config = dict(
    model='image embedding model',
    horizontal_flip=False,
    color_jitter=0.1,
    embedding_dim=64,
    fused_qkv=False,
    bias='qkv',
    dropout=0.05,
    patch_size=[8, 8],
    conv_stem=True,
    pooling='mean',
    init='xavier_uniform',
    residual_init='none',
    lr=0.004,
    one_sided=False,
    grad_clip=1.0,
)
Rows from block 7, named by matrix and row number. Rows with one number belong to one neuron. Each number is 500 + 25 x the weight over its row's rms, rounded and kept within 0 to 999. All counts start at 0. Numbers have three digits each. After the name is the row's rms in percent of the matrix's.
# gate: MLP gate (model.blocks.7.mlp.gate.weight, 640x160), inputs 0-159
# fc1: MLP up (model.blocks.7.mlp.fc1.weight, 640x160), inputs 0-159
# fc2: MLP down (model.blocks.7.mlp.fc2.weight, 160x640, transposed), outputs 0-159
gate.63 099:520496478508522493466479445449509485560497498500541463490550523485525491466516453472440490491514518474486507522486516515502491530482482492516548510510498484489533530429474474483506475477496448514515496542497511541483526519480481479499520494496523478503486487499496495551510501555549501468494503515474505488479509499508461496517488526492508509525515533508462537502497481538469490507512519491506463518488519455497507512489454503469509499524479477460483473423504532528480506479526518
gate.64 109:526523543505538480479482489519512515499508488497546480486499505486481472514477520518476508554509499511561491482495494514499517476467483514501552469448478507489478530488483454530466472519522506512485465525489477486549509510525492481464491508513495509554514521511516505503514531495477512447512504520523476515544497536475510499454493472503488474477486551451493498465450495501503523460478542519538470537544500487476530533532490491466545516476457475511518531498484511523501546505485530
gate.65 093:490469530472466486505528517515467460502487515458472486512485525510528487504499497489513536471497487535467480501506476494541520495501478480510485516505537470507505514511468453456497504469481506521538533481512488540492496542553494510521536519500550522493527495495515521511446501478525510476521564486490504515487468478526490490515481514532524497499522537479477475553516460493480509529525546499533477528505479483544470462534504532508499510555479511430496486523492491508504544470461519
gate.66 102:534470535440500523484499488561490501477532486490520467542507498461514546518467507465496500495501488496506532539519535496492482435477539495484531515507467519484480503523516475482505534510540489482527526497469477531517508507515504477475530518495511529496485444519529522483539568535478516490484504504555486497507486481504521517461516455465492518467513519481486512510481513490522538466495498528496527462497500492516489528516488571454494473476496525522538515497503458475521503518497486
gate.67 105:505508535498483503534456500483520488489518457511496502489484498512498517485504522536491505485486480512500526490531486496505533506503493521478470468496510521499523475476468480510519510507503487465503506458477513555475480481469515533494453472484515536494488456486461486507484527514512497449467494506461513499498544507560539505532504459494576497543536487494535504567493496504503541522474505512523568498517448456511500516518505524530537447488462478508514476504464501491509489474460480
gate.68 115:529502515488504477502516492501524484539495479517474526515484529493516471486510474513498521513457502502502504481468522443489505513484521496485452522511511502489509513455465505514524508554519503568511518505479511478544552498521502517509473492488509474417518475540532499500497551443479538475520515477534484471467509503465465484508494467458456482492500482469498505494494490487503485517464513496487483470530541478466501545477462521493481460500472521502479496545492523494515489519567514
gate.69 105:493540486508524487500525476522507549523516510475517468499523509519481482496484549482469482520508475495501526475519492457521484482505504500478535516470474508496496468479501561476484504477504497461488487540523551498485473523503518505511505560469478481543529499445528556518509492466527535495553563535474511515490484503519517496521529454493471546517490531471441482492468509482511505476491501524484454472515493485501453542542535514501494510487503487490507493513457470524496521488494479
gate.70 098:507466477523528526518477516497512464492525457496491481520496514509506532511541537466482503491506520499468512493530517508516503529472454538484507493533507499501501505497507541521484508500488464528532514527473482459484520506524508478514490499449471516477471479494452482566477466493494501483501485497513465488475499512505504500509527481543489528546530503509468488511531487518459482554541499488558551499465481511473537491461472520528495528471487502499455515503439487434552480501513503
gate.71 105:489479464507460519543508491512499506478492522487505527503505498455527511515514507504477536484480521492441493512473466486489500510491492515524507526498524525506494542530499465453530530510519505559545476484479463524486478460514517480504496484520490490478491496522501546506483506488565473487467466484474496533522501464509506583481505525455480543521491493491502547518524557507478495496479533501538461508462535525514539476482489508482487513538506543493462510462502529506542517496504482
gate.72 114:554511519490467526478488487514553547496488512501496542487518517505473479480466434523483526490548520501490533480492507513450507503499485514514487482516533501455474504465523502527518512533493455514504480520501464492536475515510492516463524527469517498497535515539474545540518523491538484471514481487491438492488525485482504511447456471463509487481454509496498525487483506494478514454486490501512506493511547533482487463469501518513523521508492531455483518504476467521527497492519438
gate.73 085:509474526488456477541502445522484556544492515464533482452527518519512467494526516517543524498523539488516448457492551496486487496527505517514514486491504491485513497470526509480538479504484461502510536497445483482482488450502493472507492549533523514519480540518513481465505515532497518474519474496534498511513493491536489516517520471471501500513512507478508497516519454501490537535464456511532446498485501533520494502472468512494509474525483476486453545537522499505514512533466524
gate.74 079:528476487501472534515520439484476479444499519504491531504510539521496524518532490511504556496524507514490534509519509530468510489447474503510444473547550498452531491539493510527517530506499509471488500528507486499493515528502520488493508508465521524526504480518483543488507505503473509502547505488546518495515482552442527537485487474507477493481515461529501532472502474497515451505516517527489503515517502474466508514491552514467520571502527474497520485492469495512534511524528466
gate.75 116:508488482509490515524522516530531476493479548509510492515476490519487491494465475573502439509537519505525480519482494446510508515511467557513507486504531488515530526507511538496496461511477479521516491500496523515508545452494495489485496489507499517553519477472486501518527484447513473501487530485501492519478503548554509454488499529512530470539515494494512484466507492515525496517495496542483517500541533526490514537481496489519455522515427509458527512485511484496521566467474471
gate.76 105:499471461485514514505485462486495481515497508486532532533473532500495512488520508557482525497502507491515479518477490536472468547527522498449493482481514498458493530450506500548468496510502486519502515454501483495498494477547530490489490521498490486519498502487505510536460477496487476516485474506509539409532513496492476531499516491511594537528493474462491523475520504539515471548472537514488519462514506497515498483498547536434499534516485510497471521511500503480499489487511506
gate.77 113:527524488502468505493536480476492532544456487483479518461471506530458489503507512467483457516501478458494516547494488467504537500515510511489513513472507502512490496490518499491435447468538462490522487508522492537470462500561523491515479477493513501501518485558505526445487496518512501462498512533463555475492517500505506487459538507525475502489466469480487459518484549480477473504501512530442494537474486506517499486471518486489503512549497511539497466537459483511515495495518498
gate.78 107:510527494505450513514493491531483549490457504498516531529462501476471561584465469524531504523479524463512507503553474475505489491528512499533477469494497504506506523489462468513508516542507490513540476488476476510543532533521499459543523489479537509534491463533461454477484504520549497505504528516504478476480495502495525490516504499468454488496473537508497471481496481521530523456501526523468526519505503506492485457492477502500502494534485471510480554499472509491478511502515535
gate.79 085:550531461480499472494470505472511511485471498500502485473478479483469538520486500466497534515479519500486490501480506476481479487463479499514535508524511501495506478465499464478509461535529499528484509534499519488470496527496460496494525518529538490446485520504487509506542470530552507469492485498484460441485510522513489503464505535473535544445485542511462528499520503506524509450465546556515482501500523492495555474497477470512454519500498503529471530513473509474486463449491487
gate.80 103:534485498501481518514501514529474536470495469520524512507460507508535500473480525513513513517472541463448485471458470504454513483524509501478502533441462534495451462512484493483537507488521507518521480547485498468453487483498529524533537460543485524475505478504483491459505505502497484476464507501528468508478540495488560475478503489501489489470506507454528479474490513518513510501498503487532553473495463525512491530471473527531540474472512504483478524510518499494467540553517523
gate.81 110:518515535467490490495517505521485511468499478492534466516499481524539515498498502517516497466505537488488524498495535523500494485511488499520559442515474470478493444524504507487521498493526489536477479513584489544521534475510480510431498493465463524497487482476535476534483484510504515515513460473498500547502485456484467495522509522523505539518479504503463443507497476504494520494505490504529563510488507487450497445499498487552541477502511510492512529495515530512517541459500514
gate.82 079:484507477463530509534473462520447485456467518528529505460475474555492494483492489443479491513475495505507468538505513490496451480525538520495516501499474513517553491516467513479473502490452485520508504477517499535516498493495528504518508530503490489455495474510492509519455512503496529510452530492495497452454499510463499514495507505495509524487500514494460513504515508509482484487543549500478553499447559491439515520488506506513520479523517526474520461543497542514533479521489542
gate.83 104:486477491507522518510510503485518495526490508501515518523509492442451507537526482463488519477507477484447480498460542465541524509524522506494498479543506520513482445491504475501489545493547494514476472489528531524519479458488500533501506510494522550528528495569475517492514516512550511487493469478482481521511533504459522528471496492459490487446474476472479528512547512511473485493475515509511532503459531505487478468513462573533545507495498517469477516494483500484499502496488468
gate.84 120:545528541499490501509515511500522486500467494500456475530511554512510510516497440489511527492521497517492523485504500548544494476481507508464568471481500530497481501499458516476462519535497482525434503506506505552516505465485456494500468509535520459509525487487492533493519491486510460497521483461518473544501529498495465476515521504487490471519561481506501466506525519461479503489479512484503518443488482506488483513578525514479541511457464476503479533486487520500494507513502478
gate.85 105:451488491498515468451516463520496470521503499466510467493476487491477508515471509482489529498485489528522507525525506540433537504509484553485518476505488509515466540508482473461528505506521479530491520459519479517469483496508483486501490479444497495506493472491494535536523531508496487489482568475473479525503490464500519551477483501431487507536487498464481469546484491500522510522476518504474480482518493518490483462482521468505502482543471545544516509515505476568496504523529479
gate.86 108:472502463484490506466515520529467474503461512455511481489469446503497455505476534537529492504553529478504526504534496525498513466510543483505510485483483482513489539519464465457484502445501483533504487457507479500476492474511485527513534460498539518538475458477491499520497516468465490506492501462486463525500486483508478495515490474506524514537513475540450512479511482463484484546515494480482440509468501513487504486497522537512527511493536542510504509520471525532513542556518529
gate.87 114:502514531478512487550489486485565524542515514510437507449498468523492502504489476506494507513525471525511515545478448483492508512499514527519531509502497525524530492510489477504465495429509516496510470497466487444506535460450534482514527492483473505477535468495485467501461495471475508529473493527546514496483474517500527537501505490472504510519493519498483487536522493522512509452452488471543507446515466520530491497525502497524553490523446529495496504494467495528493482492512493
gate.88 089:506499495547513503513533510484480538522513486501476518497550505475520529493496500497476490506492511507579487500468530537525533559512526463535513518510477479526521524488492510491525467456517457472514462515519521437491479493496460505492525479470503534498525476493458502549502473534452508504494494507496512506523504473474506494514478497504513532481500471496508508489519530470553510494459504560476496483466533509476516464489491501477467462484518541514548473545525543526514505494530501
gate.89 113:519518510442442472475550521484498525472497528445456488474538460514462533509493534496498517511546538460487477509488519503473501506497523499495573524461521499463453526486497523505500493486500513499527539469506514532493520465514523499508525454521493482530514496483513496467488445502475503492492527501525524477479534463496511507508514518510487505504486469468493470501526481502541486501481479520480493474504485526502503445521522495495513534533465509540534465525463494498528498447476516
gate.90 110:500490474477512475512513488523492483465496501503526497432540513515541531525488497506498502502468445500510527478515497474530502502482535528510444528454501502526487493500486495513470492528488546534571468500478481492484484500477483506537493470537518536462466460447475515501453511519478457456516558545536497526513478479468490493499496526504496528495477500522492521537476508482478496478529514477470521530527500527487512523526472527482475504492545499540485468499483514488454480514494521
fc1.63 094:505461492452473524515551520492471489523465503472525537544487500494520477475475499482470522474458514522522507454515482537488508523513466481520508476521491490494506462526513514499497465523468517490502499543528490454533518468489496513499486477507468537531519476504510461548520457496481529481506480485493514490512519459504509536522530478512493515531466493452462466536519529551504524504487453511541500566508523478496515513469527488480534504496495493501501474548500488541451495455501501
fc1.64 108:470553477453488527477529511496510518515514481536502514459431537522511459504521522529453463513464457489501525514504497484502509506518480459503492510502507504495556486507456500490516499439490480499538509526489525458529471554515491508496474498536469486533505490475524504516547531498495509485503540514477485546535448523514493445481493532485480503473522529519484495472540468491519506459489512463526487470527477500494511502476485476496477451490495486490517515512526505456514483510481490
fc1.65 084:491450535536463512464467537499465509473483513485503506481502450487492511490483469491515535536482465515473484497482506496524529528524485511543501499491515501499494515506528448525525450497519512562534520495507464466472522500459474512505545436520539506485496467529487511499485519515464497466482505483480490504483474513466489433508545456491492529514502509482511511547491511472516502518535483495472514480554495499532463517519548503465499468522487477519472474529503487488471477515494487
fc1.66 104:484510513537511511511477537512504514497483520492515500508507512523469541509504515517545539473481481506470534494488518518510449474535569482484467489496470529555502510483505520460498511494482509542543457445459506522458536540476503474498522500465531505477542492548479480485488509528479490472508471502519499497443479493491488500513519541517542484502477503450534521482519521471518511502534513489491470541473495540512465528482488475496472533511451509494530500490489480500460533487523482
fc1.67 111:520465528508517540495527491476452522507481500495518517491507463490510519496516524535510479500519505498431506502517516502464471510504483458512534536439431496522528529520467523484518491460513511517468496518473459481513514500503480463522475510492539489497527503491521478474520501558534500501472513515536481490495527463526529502484527495522517505530530504530506476504513527495505520500476483485524526463495449519536453463469460491492500491504461541491522489579470464507526486491485512
fc1.68 121:470497511526529490513450511505521487485463507443509494532525496441490499494477539495486478506473466476518554457481466472465507484511477498494505510498500488515486485507479483501488536527544500509483481513540480526494471504541522487471465501495511489469491489527457489518482511465483527515451514497515474492503500535488490480534489520557461507493517504531463489528451520488494526424516507508495536516525471449548488471531491483505480515507504468494475479521544487438484506530482482
fc1.69 114:488512524454521469504507510517514520517504522446464516494527521543500481543526496533524495487454527474479441509509522461500515458497546547493459489482483478485464500509539468486510489511470557445509480461481454538452511486455519494490537523515478523514478484537546514512468478496518487476492471492490502476488546482517505489523497500506497505501517482499480478522512534535462483500519518462519523461472484506572494497522525483503500477504523516528507505493472518496465497490474507
fc1.70 112:498492538486468499464536532500512496528491503502499508467470500502546501513459523514465490513528455508504501547488462535499512463552502512506477489488522505511465505534499480483497510548547520494495513501519523545464478465515509448486508507469471511456460492544507526454488508452514473545509484461466456484536528485517489474523484496483493505553521473489487528484497537467472491465495510520516484536492525546510493519515500489470465442491479471484465517506510486504489529495472532
fc1.71 101:538504545507443509541480523500462474509475508489509483465543507502493486478496496471518501530489529510477513502504467540441490496484490538483483504497463510476492501508504541500523496520504485508496507433478453506484508535483518495500483478493509465463502488509517504490452487427462503539512549473509510510467507484504535502495492474508547495523470454494478510501479427517481477530532478492463493510482473511488468508490577513522499504524515549500476470503508534484499530530494499
fc1.72 121:511496509477511476518510519501532472517510523503551482487562486540488503512482474503453483491515478539558539476499514494497544478475532505486436524492508509468477525472533515497509539499505449462519490556515512494524472545475462548493505505493497521494517485502519544478484527493510483539513511510500492483438504501458480501508428504523513483513500539481525514524457443474492491464522513461512493508488479495500487479494502517492474490494527515543491536521495494543468516514498486
fc1.73 078:471520505509515510538550543494468516451478486474495525490541500496465492492481476452463483525515454486471537469503511510501467490485504491510505475455516548500490571505554516534520475484466559517455465454469498536497485484490501460521547493495529496496480493501516515540484516522521495453507493472536490498527504483498518509486524500507474480484501515542492534477509514488469482511557515499522511470547523483443485472478477493516509512532505520519507476533500515512489489496517515
fc1.74 074:484481541488470489489503465523508492544471491529501497522478500507526541522494520492471539478514484481538484475534435514495547484511527496516530486538457508534503529508461506486496502497573496462529504498534495484526530511499548506545529507498485475511493515507469486545479491540527508509479522500479496540499460521497482498520514507514467499523516513537497493507496501472453519514525474530492524504542498520483424485487494497543494493502507482462512453427500484489458528510493512
fc1.75 119:474470490486526469457503500531465507486513481527513507540513464503503479534526519493450538546487537484524473519501499489488511531478480499498484459530464455486496514465463515527525484539477482471468478531480489525492557479511507518533481477494536443504507511502501549474503496509495484519504524505497490470483526500499512510516478488446463525438542476488489488472478510488502489514504538532526524484555470505520485447528534492480511474465486530471545536507488492477502521535481502
fc1.76 106:515480489501525498532531528462484522492500459515452511470552469522512537481507456498517464505493470481522507506490507522539517509505481510526408520469450535482464512524505509530521477546530508523485505549499472490511496585537523508493519489506523499486514466476503527502508488504506480514491514469508439509504541478508509479501485494461474515523510462472513532495489496492500499483511516542505521512532493460514527508509518486533480468509511508539499499517518474538499437513474508
fc1.77 116:547499539522526504477444487462456499467482446481458476537463522487464483527538486539494486480552502514502523451510494503521500505500481510504519479506509524547507522454490497512537454494469454463543521477512501502492519517503508525503485516502492525488465514503481549496497520498469471559473475508472542463473512528470474503481475501503494528496525498507498503508453487506488527509515512492546502496513492455449505458459480499502510527484532517500517512497504524452481484493461522
fc1.78 096:536543483502557499490507539475513551496463468500483509460534511511514481481497485484495508530525471511496525464487506512486431532466469543498499472517514522497491496507501503512532511469497512513488470532509475504507501495479513504519525519482504473429514534505511497529540515452491437513487451473466537485506508501523490495509509503531500517477485478491477509456511518514472524544478497527489470510533506527509449511586479476518518511527489546470501459517526505478507525510505493
fc1.79 080:494504489503499539490488489501487470473484526526505515503525506460483467487514471555463537490523498511438504494524546494501470532497481510471527474559503491468486551513511495511495522505507487533474489504506516499457511481520511492503551504502536540509520480494503519515524506477541505523503500513524512511504558536491500487487524539550480511521480523505480525488489540509453519520496499506479513491498458532478488471462529519496451554442516501567525514484568509476526504495514527
fc1.80 111:465496445496518526509535528507487512438512461565522468482461540517471470499514492550453515510493514533522477477483519466475488499520496535506456546513483492468486481505494504492492475505498503476487474489476503534540475490487487498498492514458525487488511512503508504501474486501500513544519546496492510505432521485491519573527547512474475509488523505503539487501512510516500518525574480513497477516489511525542480481475492566508503487497490477469489486484467490484479539520507505
fc1.81 103:510538530534463517445517503503505505518507514519514488518517476493540434470486467498535509490512518533484472515520544504507506503520505505521497479477441517533505506464498526504490510526495527537504527478531526523470507457451478474513503488522503498531539488481551564513530476489528461496450521496461511475537491467511497453489497500493479504501514509501518479476520529477522533448524492462502496452496499531467485518452510515464545479511468454514505494463499502484528492498507487
fc1.82 077:494468501490490510505512492506499511509476514453490523471488490475522497501513531520482528484527483544483459538489541536464475455494480490495479479489480495438506474478514560499502483499468443524528444523489518494476521479544554521477532523496461470482464538484481522503515502494478557520510474526500502503499529469489488503504522530503510503468484525500466518498491473480488475501473475494513529478519524533478517505465464501513483483461489490450523507451469536481540536547500471
fc1.83 112:545498501535491510466508542510497497528478514510530470468481498535464491487500501505483473484497523489526518495470521511503469499496507433494536487489508523491513504550478553521503498480521513516487515506507486472492469501514493514523504545524487468503528463464485493458517525513489534479537548531524520467510519506491525442518536517510553469524506441453496492501518488489497466485487465534457495506502506460479476488560499522549526523459503477508522467554508494518488451477506497
fc1.84 130:536507523485461479505482517481479487503499467516497491503495500491520517538475457490469462496514513527492466514479494505502486482413476533485559568501492530481483527455507535504486487501471460514499477524492560539492524505504514509472481538459534512492516510480512481485503458519501466499546490508509487516510503500469471460513516497533485497499484496572481534502468528519565549525472494503495472497484512489492459512498471471499485482502437501524528503493485478501506483483515475
fc1.85 101:455517496528514496517485535483483484542489515477474514477521514510450482486498559501527502551555509505515494487486506509501491562521491498470466507478497463516475486523540507524507466517533484520501502519510492512471487459511507508482550522478470471516488503534509489534528485483476500476477489473518541544525525529512508517507488489519433478490492534491462499524490464486507503518484524445471544552495525455516508526485552536483511504517513501496479527431481484530510500501472510
fc1.86 109:512453464533511464556512504577517506502485490490523488513544482524478487503491543486499466517481523470505502511478528531515474549507503466484501504493515489513550519546490481478511476468510499508497448498448516473453481504537549485523468531484507536502506467512506492491485467478512469517478469502516526505469475517473504502507501509457505448516478448464524530488510494464545543510498533488506477509469501499509508465519495482503480474536569536505490474511484495512508517513500483
fc1.87 112:523532480514497504523491517493506482458488496500489497489544525431508476532507494462514535503537497473471534515509491548494520544506558520497492505521493508475446475508504530461526531492522508514503516483503482483521471507529499535491497511472498518479465491527523503485510462480529521514516505457511487519503456503500459520510459503497471493478493476506511519489519468500499499486507492525444517507480513436469548530543562511472487520512503455518540461547467513526541469466500481
fc1.88 080:480496495523470500503475507523536511532492516490478538518513507496482529498468522515473452484468489545483485530513506446498545540505522497492515528463492525540518472544475504495489535522492495506504457502515512454429482530537479487500488473486532481477501521513491514520495452496529452488574513530445473525506526508513480486502498510502550476435494498502518466522530483493483526487500502468520535518475502514542478545507480510477476527455497482496488507502525496500525513459497502
fc1.89 117:499539496559497488498480498530470468469553507449499517526513494517458495565548527485514503500532544486491449505488516489505549549493508458510515472527529511536496492452488477492507451541522470488527542478467482494502509493501444532508468495486499480460494510455456519493526497532460465511506506544496501494483484483485496480499478467516493514506487486489496532502458500499514477539522483469527494507477521531471521490493448488487501521478523505508509498510483500475519489517491559
fc1.90 117:491478479509482486543498534529500500518467512554504520469455531501497521520509527476488494534518447464521525502497463487520485544512478469508498509508489539467507467559524519491493515516525477506473511490529460504450487482475493486480499539505547490505523524481476540468469498485503507495499538486523497481536531510493523490450489546522504465489479520483436522512499482476508488477484494478472489482453452488463525516465476483462488538510526487509469496480485471448486508459490462
fc2.63 100:496469516549504495455494481531514494487504455487509494560496470471496513501533491480532479459488495499516482503522517464516484453563479519542520541484487505512469511464507513469489513490478471517494469493472470511450471510465545463535493510537528528513470539515456509500484516515496474535480507482462519517489488492509528556502487501500499518507501539533502476522462518516496476520464476481497518482504498482506427499574528469501478525483464534528502491494497515503504504468520520
fc2.64 107:469504514526515511460504482528522551500490501491532494476488498454476468498492532515454494491498491479540498531508537477522485492483508462462495547490462489478484448521482483446463490526510485521558475487469505500498520485501435464497487504441495476498547497461489529511499464484493466505456469522444459511497471503495503553522478528530468524501476529493451502477448481504498526512503478499495518494508500504480484497474518515528460499460520502497507520480493473504456507489508523
fc2.65 087:463497535483546485482509524527467474484498497498487536523541499470484586491485499528476456510462483484527529526516474510489514531511497501477497546475543479450491484477489484460512540464506502471483491525464489444498523527510473488501558480540512539516477499484483486513522541514542500509524494458515481497466494507508490514527522559492514499466500496467533519517475521506538487512476484515520509461546518470479514511523512532505519522481501517491488460493504489491476504524552510
fc2.66 109:477525524504515464526497528490479492512490464486515515498501441529515532483528482472497484512480495499527463516535471527510476517512470502487531479541511492494497516495488510559472485509457438500524490497493498506481499510491480472524558512441500465466487489548492454532473494454505513494528509479513522501476560512509498534488508494483484465478491453507481520514528483517502504501520467518493523478484551486499504459550530496493533508509501519488470481485519447514451534570512511
fc2.67 112:488498441502499501514507529492493503493472547470515503518525443461514512514515510494466464515488534513474481510495506514467533515541511498491514504505521523523486512560494538534488515472503505469477508482556507434488517474517468532501505499468477489468481497541496498486514505502494491486479491506520481492496468491484511491490558541538457549474488512501488507527495477508499499449563487459549493461471508486508508473497531480472506506486474508481517563440498482488457514511480534
fc2.68 120:507486513462511464494458473516473478535515486505533465495483493502483491495529484557488512484532467458499485494540486495514462485491537477493468502493464522488497470512512503481490497526544504546498506507539554495503504503486494492520496496510478517469504538500512539488502471499494480512503481504463489525493480539529509495578511569487480558455477510511505517471510485535513524498527503486477503489531533489464547509468514454510537502435511468548510458484457489480517513480482491
fc2.69 103:536516500470492473527524495510477498538490479522481540533477494520486537511535480481577475517493523468475495470533497482503510482540509491490467482507473467535515490514545513546524487488520458524491496497551475506515514489482491511498482517532498557490459491498497438499502457472516531543463498495478486480501485460494465494519490495560519526474493492505468479525475460506519454502508519476507530505455508516476486513525504515548522487524501494485502493452496483487450463511533467
fc2.70 108:485485524496468505484495490496482516551507505491478511526503490505513496459518531554487494516485436447519540499490462469512460455487524506546526536522524499501489527476487513533497523543501481511467475560513520527466478519457482528448504467494473544491502545518530504505507484449474468529518496470490511507489458514499510523494508494497497486445509507482492549458515519503511473465489512479538476497478548501534484561493505516500488497491493526502465509501534463476506478525504508
fc2.71 099:501511553506523496482537514524498502532503507492532529485450475520505503520498506455475483455445537495509538489492537537506496520518514502482453527473514506505476507509461494468503521524463496509495481510481516531512531588479489491483494522470503476485560514463507489468458512541499509492513537503537490498509491488513509514530484482443505497520466518503480495493467468473481505528508510470475514494468469527496465525507519491458520496459475542496530472493500484480494529434466470
fc2.72 124:509494475543482442498468501460495484493547504521511545496527505505491444548496499533502494480553514463533525497524485498491500492467496479499473483528510497497511495470591495481486529481495535530505485533502460458515506537518475517521504470494495499491518475501514498481532513491485451535538541469448528476490531519446470523506465495512476488496521515504521495493493513494505520482508487517513518469482486497523522478518555487494496447466531533504500481524507483556501480470485522
fc2.73 080:496544506529493481489502531517508467515531493498479509503531498522480489458514471467508495494494452531486516484499469482488497506552503502514518463485508520470476537454529439494489491504500510456493510508529505513450483461496498467494478508517517520478470566495488506480517456491508513445465481472518522549513502485514538532484512463513485480473566450532496534524479494493491515517509462498502475538499501512504497546514449533481495553503488504477475511546471504538477470499482472
fc2.74 077:470518492471502493506490462571469489497465492509524516538480452490469501502505512467512534489502526570536480486492516420468541530553519466556540479499523516506492513485490525458484534500510517483498516561494505488526512513481493470496526520520474503533484486460438496474500506513520500515535450488495473492511525495515522481517492466480513512513517455516505495555525465478505526485483494505504494496506503478538535515463498480488535486498500492481467509474514527517489504478490478
fc2.75 115:506460525481502502485498515470485516521550475555511548488510532456510512492438504507487495515509470516563459490531490494477530540528486501507530492498517518514476517527461476544500516499489476508506513495507482449510496499489475497524489504460513514520546502543496471503474522486518451469494529547491545492533470480440482474497435520489453547491514498463467519533535487507489519491499499516507537504505542506527506494527541483500510515474508531475474516500531526485525487490492494
fc2.76 110:519490485478509513472487554482448498513580528481524490529477506466487482475510434492524488472495488482489514537499509513460489504496524506494484516519522499461520501499517497493524510494507502432474487527523449494475521488544536520467443514498503470474519459525559497522537539484488487514495482483489497507525499480511476489517496509481497516482496473503488498477526540484461536478474507532518480468527483519503555507519524517515535461510526497481485545479468481490497563474507521
fc2.77 117:488460538535546558479544487511483510480485514567509505513457461463504503475523441558512534509545508457478495512461526501506485479513478509561474499521564506489527545485500529518494462509523475440542489521505508470524522536481506484529521487492502492462454490500545513475493489465489476501538491522525503526463524488494506480505506450506525474506536493481499516473509525464487507486499486471511495521481489490499516510516467538490484504491487499510500499508497501515509503517537504
fc2.78 106:503509512483482507452557480507484477480439519506470495506506547504501486476483526482504507514513514525506514454472491477476458504495503524463513560495490498553504523489490504512457504452481505496496541525502480531520504472533454498483459498470475488506562519487507523499546513515521502484471562491505504520517533467552497473505495495491555481526458488481512508498496501535492509489448487549535481474493475536472487484472523477464484502471525519483519484513529509471495468510532529
fc2.79 081:509496453498519515495479498532538426501491521482484496462478525561493502479488484535485495459455471510495489540490475534501480474511517526540535491447491488486540510514463504482514518504471458504465513514491508525517517527520530509492489516501519494468528539529473498469472517528540514463504475489500487493499458508518507501528513513501511464478434543505478475507478527509443522482494490508514516500506526490534518473449466516494521549473499529473485544491487495449503523524501468
fc2.80 114:498498487458493493498513506527528479486489502488488476465494526506486483523555556495462478508498493517511495546523503510488503476507504524536478577481542430461524513463477486469488500459489496487532496512483470507543507487533496551504492498516495488528466519494490518526517478505452496549490499530523497502460516507477472508486520538469474452470526472501501498540515509516523476444482504540449527530507519482526519486496523525470489476505474460479514491489507527528522487548524517
fc2.81 099:523485480553450486441493466488478443497544443490495468469425529532482510482482462524472525476527496520493541518525503499491498521473513482504523514483511506475484493508484482503510513501496495507486498520521523495541485513495537509499490482530487491496526499504469507480492545526529531471574476486506488531478508531490521497533480512489483499478455510543462503502502521459450530516499471493504494429506476500489529526503505534493510511526457496546481471484487488519462469502495486
fc2.82 082:495494489493499482513438503501533498514506491501509547534479539503499464472517443496519504508480578502470491499480515506499476481505483495520526501514495489459487484518545568503510526480467449523533476509484484504478505472504519471501511515521521472511452477455492505510532460539461538492535523532540498482518506531478511501518528494535467467476456480536505463546550503490479505509501494484515530491488502504555506478497442502484511541498493523516492487533493493490520499476486454
fc2.83 105:509479507502509490497518508519483516497445515505536457476507526530522489438517548479494529502495530479495486482516504513506536485495468506474477508478509453516461519453478499530503497563456484501485457468473488486494529514473492464498485496484544486548513508505485479464508459497482531491491486539553488515490544484486520510519472482549523510519501543522540463553495463516502497505523507494457484490489475507525454513462521476489503511485502491516546485533519513535449483488465480
fc2.84 117:522522501482460545501483492510521459499515454452477506521479516483490506466472504464488477510493482536476519501481513528516479458476472533484510481499487537503503513504503515512482524500520490471518495555498500514484519488540473534461523517505487544511486459541562538457454493511521503538504499522510493563546513478529476492479471506490482511520495478512451531548495500484459510452449496485484497458497508514486463507497493510460476490555508488482504508491488473468488517519465455
fc2.85 105:466485504474478505514473514485510515530534501525486523509530476513466503539492528493519473530509540548458468493472551483480478495478514523480501492490471478514479519521506495509498524529470522490478506561521489482518498498514501492494537474558478484480486470488493539508513447488483492487506482511491513500510499515509514505515467486518489556467483481501509502474529487491521498521497560514502518522492534463570514518537546516496526532550556485513474498467506446523465478493442457
fc2.86 105:454515454522507506452475544485522433527517494486468490515481511517479547495545510510474524498510458516483512559512496485504505489492527495501531485526493520525493494545486509524481479492499509500492447511483501530467485487511481506465487548493514516532498569456514503500531501449477514543519490534511477509541505500513467488567470508484499498467536482437471513506509480542528478509524493458503467531490498510489473543510501527510504483503478542505532486528510514495519516516499501
fc2.87 114:530461450488500476500531479545526466526523492462501545512489555537496498465490493501552566537473499510516461523466462484492489499518539516488503496501489504446507514486492549498499522495496513496509484459510479530499491503507537464504497528513493529495464463505473502432519492494548527509514496510463469465511535484472492479458457504552522495480476513471498484514492451461492481512511517524490469521490513483491531481513517492522489490502518488498442467497526468510498477476527507
fc2.88 085:543494476484508485503472532485512496489494507471489446505511503511485496512465532513488511557514529495500497496506497463526553500513501527481498527470522486510493524510533536553521538534513551513487471531544518500503502511508486515527533518451492471514516473505509537490497464493515456507464464483489474503483512530501509444472457521450508474488489496511479494512492465539471541464509523449440493503510495509511498482547505469513468546474470492485506495558505523494551484503470487
fc2.89 117:496493504460527512499521462476515567472529498532484489549503492499473525483494488522466505463503476470507479472505526507503529503536482494559464491458508430500505503479505492486512452516512515514539502526529529476464538576490484499525476472539511534513515515508534487450470519501457478501501506475509521508466531486485457509530464500540474510483543539480478548470495508511482453477506498507484496496511520476516479501488481504457493509505546513496542480496509474490476497491507495
fc2.90 115:475486472468494443524517517503486493514506549495472479489470531482500540520505500557502506503510497487517502462505500469507494494457510514502483511473492527472471519533481555540550537509505512478462506482535494523534540504500465472490514487475550504533538515495524502501496515551534497481502535540479542517487458470514459477472479526534482525472524523518494522524478471461514439506515490519481467522528506504521544541502494512529504504478508481492497497505469484462491516566509501